A small masked image model, trained from scratch.
Model: 12.8M parameters, 64-pixel images, encoder activation relu, encoder moe top_k, encoder num experts 64, encoder layers 8, encoder width 256, decoder width 192, decoder layers 3.
Data: trained on views of escape-time and Newton fractals, 63.6 epochs.
Rows from expert 25 of block 7 of the encoder, named by matrix and row number. Rows with one number belong to one neuron. Each number is 500 + 50 x the weight over the matrix's rms, rounded and kept within 0 to 999. All counts start at 0. Numbers have three digits each.
# up: expert up (encoder.blocks.7.mlp.up, 64x64x256), inputs 64-127
# down: expert down (encoder.blocks.7.mlp.down, 64x256x64, transposed), outputs 64-127
up.36:556494560461488375549523482526460505448450522594504496455549441534628498470498449436394479521470467426388403499477532501457383480507573510583448434527598431549483462530484543566517574500489531
down.36:522621490547542505440378481531358491372492623387608441446362486531470483516583463536523483525362467580457437572478420489499515599464507464388579542584547487427599483563516549548435433462497474
up.37:479520432509516429485511551485505529506506426484542466436484398452543481519489430482518521453533515499527583497517536447488443518546473457456440600588511465491466558492542532423436545474477468
down.37:565541531613542420422460424544543498492453493524601483461548591475450550540425483460480524465512526465440490572451566507466463539480640518442534408496504594568465538424552512548569474568533608
up.38:417527487468496393503452447507515491474453566511490558482524458465475491479489515489454540521452548532511540468436485485454432508511514501475526604458548549487427496457545548504492414481497501
down.38:472498488420483524519550552601505437487588548579494557575491484504563477459557431526570539396545479478505541501406467513484460482488501443548556482557494506453546534541590522499482461563465495
up.39:499624492454417484510475409579500413529564491407474510468501529522491459474529567528462529501595572533550491492494459491474515444550525592525528549485552487474556472499513461410488450491438512
down.39:552562469477513462610454498456592484509469466474564468488463517496560533498457463545565529500442532438429548453568391541521518446501431463551548359504560469424486501437514487599490520508515504
up.40:494487470462488492543401533499493409529529596529465420434503480515530505457527517523438482456515522482450492610550484515480536536521491486518582482551559479583514517405538463485560508414470431
down.40:477440388518544470443561460551505498399520430519519499486562478499546527603556480493448555525506487537515519550391470578413484566462518540419473502512510484370468481570530643536492418548454522
up.41:497418509554506495513454532438487506437413590503453525553488588467538492490465425558553437573511434624468464532464449490615547387549618410575450471510481452551478415409550549500420496445415521
down.41:485484556497549527500490491557465462475526483551573472480487533471598399504276557482507493469461541442554402425506580466558372476494588547453474568531504485515443558499437534484526484402523434
up.42:529645431452439585504479556486464529501605542504603420523445552432499532464434487453586442432456536543556427549561509505604518514493521504530447506471508505558565635444491411530494507558462533
down.42:541368566534501472520570532511515512530598416450557510539529586449435545499525487473396572474490509561530441491463477491560430492492536577457533601534566520480395498559537429584465477399504461
up.43:538431471453532395390548531445539498449559548582549459505478453569485504464450480535549484477441508520535536499556462510418526479539658538533436506419577505518545440552523553520529474493531469
down.43:522445490520519513492554454523538577504526518525521509502472556515531396467525589455537333501524473441503455442471480438436421445538557530454419525483465528556395564437467464490538475408422514
up.44:490518486618548439506438458507515496504553433544502548440579528498532495577461427527489484515597415447472498532460563491510463467485508527487464554449586457466502532505488543513526506472493556
down.44:461600492455568535415443565425500446549508561455568527492556465468508400502425494490478516491473472470523464527489523500489399468424511512512497452498559544450522494388500438475538450570450443
up.45:539543587438498525481450496493491505575366452454466473526456473506517514510545506465524520455536447573552531481509460491552502471573558473462552453519507486595554540428485562514501430472468519
down.45:483468530468460517434594544555515493515471572471590478555585576463554480467505455497405518536493468635549458539439445477494500469416542483471487516531519546419470527541503402439551577571517397
up.46:493461529563484461420512537485516544468513540463519487499485463512563534508437461477437520462437479462478557516409529492550525475458480509482597464558563466495458545514367506501546467461498550
down.46:505492477501540451551547432515466465526540502524442397413403449509550519577510476533509460488532499573514394531476458545502515541573616588477557412524422366436478522509438540534536459490514437
up.47:532565551445435427419436492489532426491490446541573534514449450556479576489483455533531551459437470502549643612567451485469417582489540479495501504534434569488426504457448506501427511597479556
down.47:644511491491581528592520571488623489581607549538588503566451517482443561452564572441445494312572472503469515507372504513465443534558592522411566476485564441442534491554447600431511542532586477
up.48:500412479518521573455452501469543503515557480471542439544553462474448514535477529509539456469546500509488561434487523432624508500442501549491432509470467537522481519425498456451511532496499600
down.48:503488576500478575471518460500535510416527509476524533476564478533539521515544525465413468484458542506508461559513484497493485530434520538500521541488546464472520490530453487576594558471485453
up.49:503446496497466520508433524467495512497539510526448418442460400468476555474585494403546504477536508492464450563494464478520514534472456535492502578540562480515507593455500492506402415438510514
down.49:472479409525442404474438545518549454495454546496543521542462453465552527475489445494486609502450499503464518524507509523490523546474462490459567499526467540477547471494572491530513511502484475
up.50:480488509477498397497524466427553402548468432465489389428489462419520495433492461491430413501492489400468540516483460483479495453469573490513466391420557565588506455565536486487389415508488485
down.50:505469488508439548588544529441475502400609570415524397441543569480575523357610518424491488538495484621525467522501524477473454501481551537417543535563601455536529420533507454545482533534473536
up.51:560474478494488514497502470502514442504596539476461428508523552474491534492542528423502528492446490441493535507471475436482555508482526519523471510505551457504518484538505478528517534449452465
down.51:442440478547547459503504454504477578489442488489536522520549499579460419478490538458505508497464490498604576484532585510547509530483474486482465449477542540517542434463363490502445466520540520
up.52:447381611446533410440515459481521529617602498468440423506507490488548566472425452462511507498524539582488402527463547452485427559598470522501588578622460474451528537558465557541510471471502464
down.52:473519482437466447465516462501473502425420439416529541444504512479444466557517568463506498520450576552543448566544497525454486573425451523441592437422442429489436511430538538425500518497514505
up.53:462617434512512542503431456511459484517399414545520396528523600391536383505575526504470486470556565538472560523543460565425490506564494573548478561546554501461544518543554446494577490528434563
down.53:583468440544412544559520428470481493492558513520609503524567536479598457600558561505488504502529555528577498513532459522557473469376538478518467546441540545547496508461456506548549551547478558
up.54:506482586554544511405479439524526464484468559437478441505450468398483428495461448482530461504543462477551598488540481482474532499487541549504508559427562461441564490546515443498538544487512542
down.54:575486454547457520537594521491430433404559577560501480490482487594501523483434564589482491504533596510516503529508580470530546538535446618488510510464526463483535504392415557563521510519540489
up.55:434450570439500476418453490511530507556514565445480570491493504537467543523478462566473485480457478469441510459466468465431490502450450498562456479506498527517555514435476538474489466492482602
down.55:534520465480533564499423498389503425551543589468485554521561390663476554488471519417579486500407483488454523453461452557469544441455508468598566465541523500618436503443539440556472436538388519
up.56:527414488490454550481457478479490462549413409481448511572536568518521495501496439529556482421500490596515455538530537471539545564457528449553581468515447438485464495451528501537468526546458564
down.56:528628534421474573505464489429557522502487433437445478523504481526586522410425613544505602558482418553527512448438534517582496422425552439501487590537541453494409497518524575416489539538513457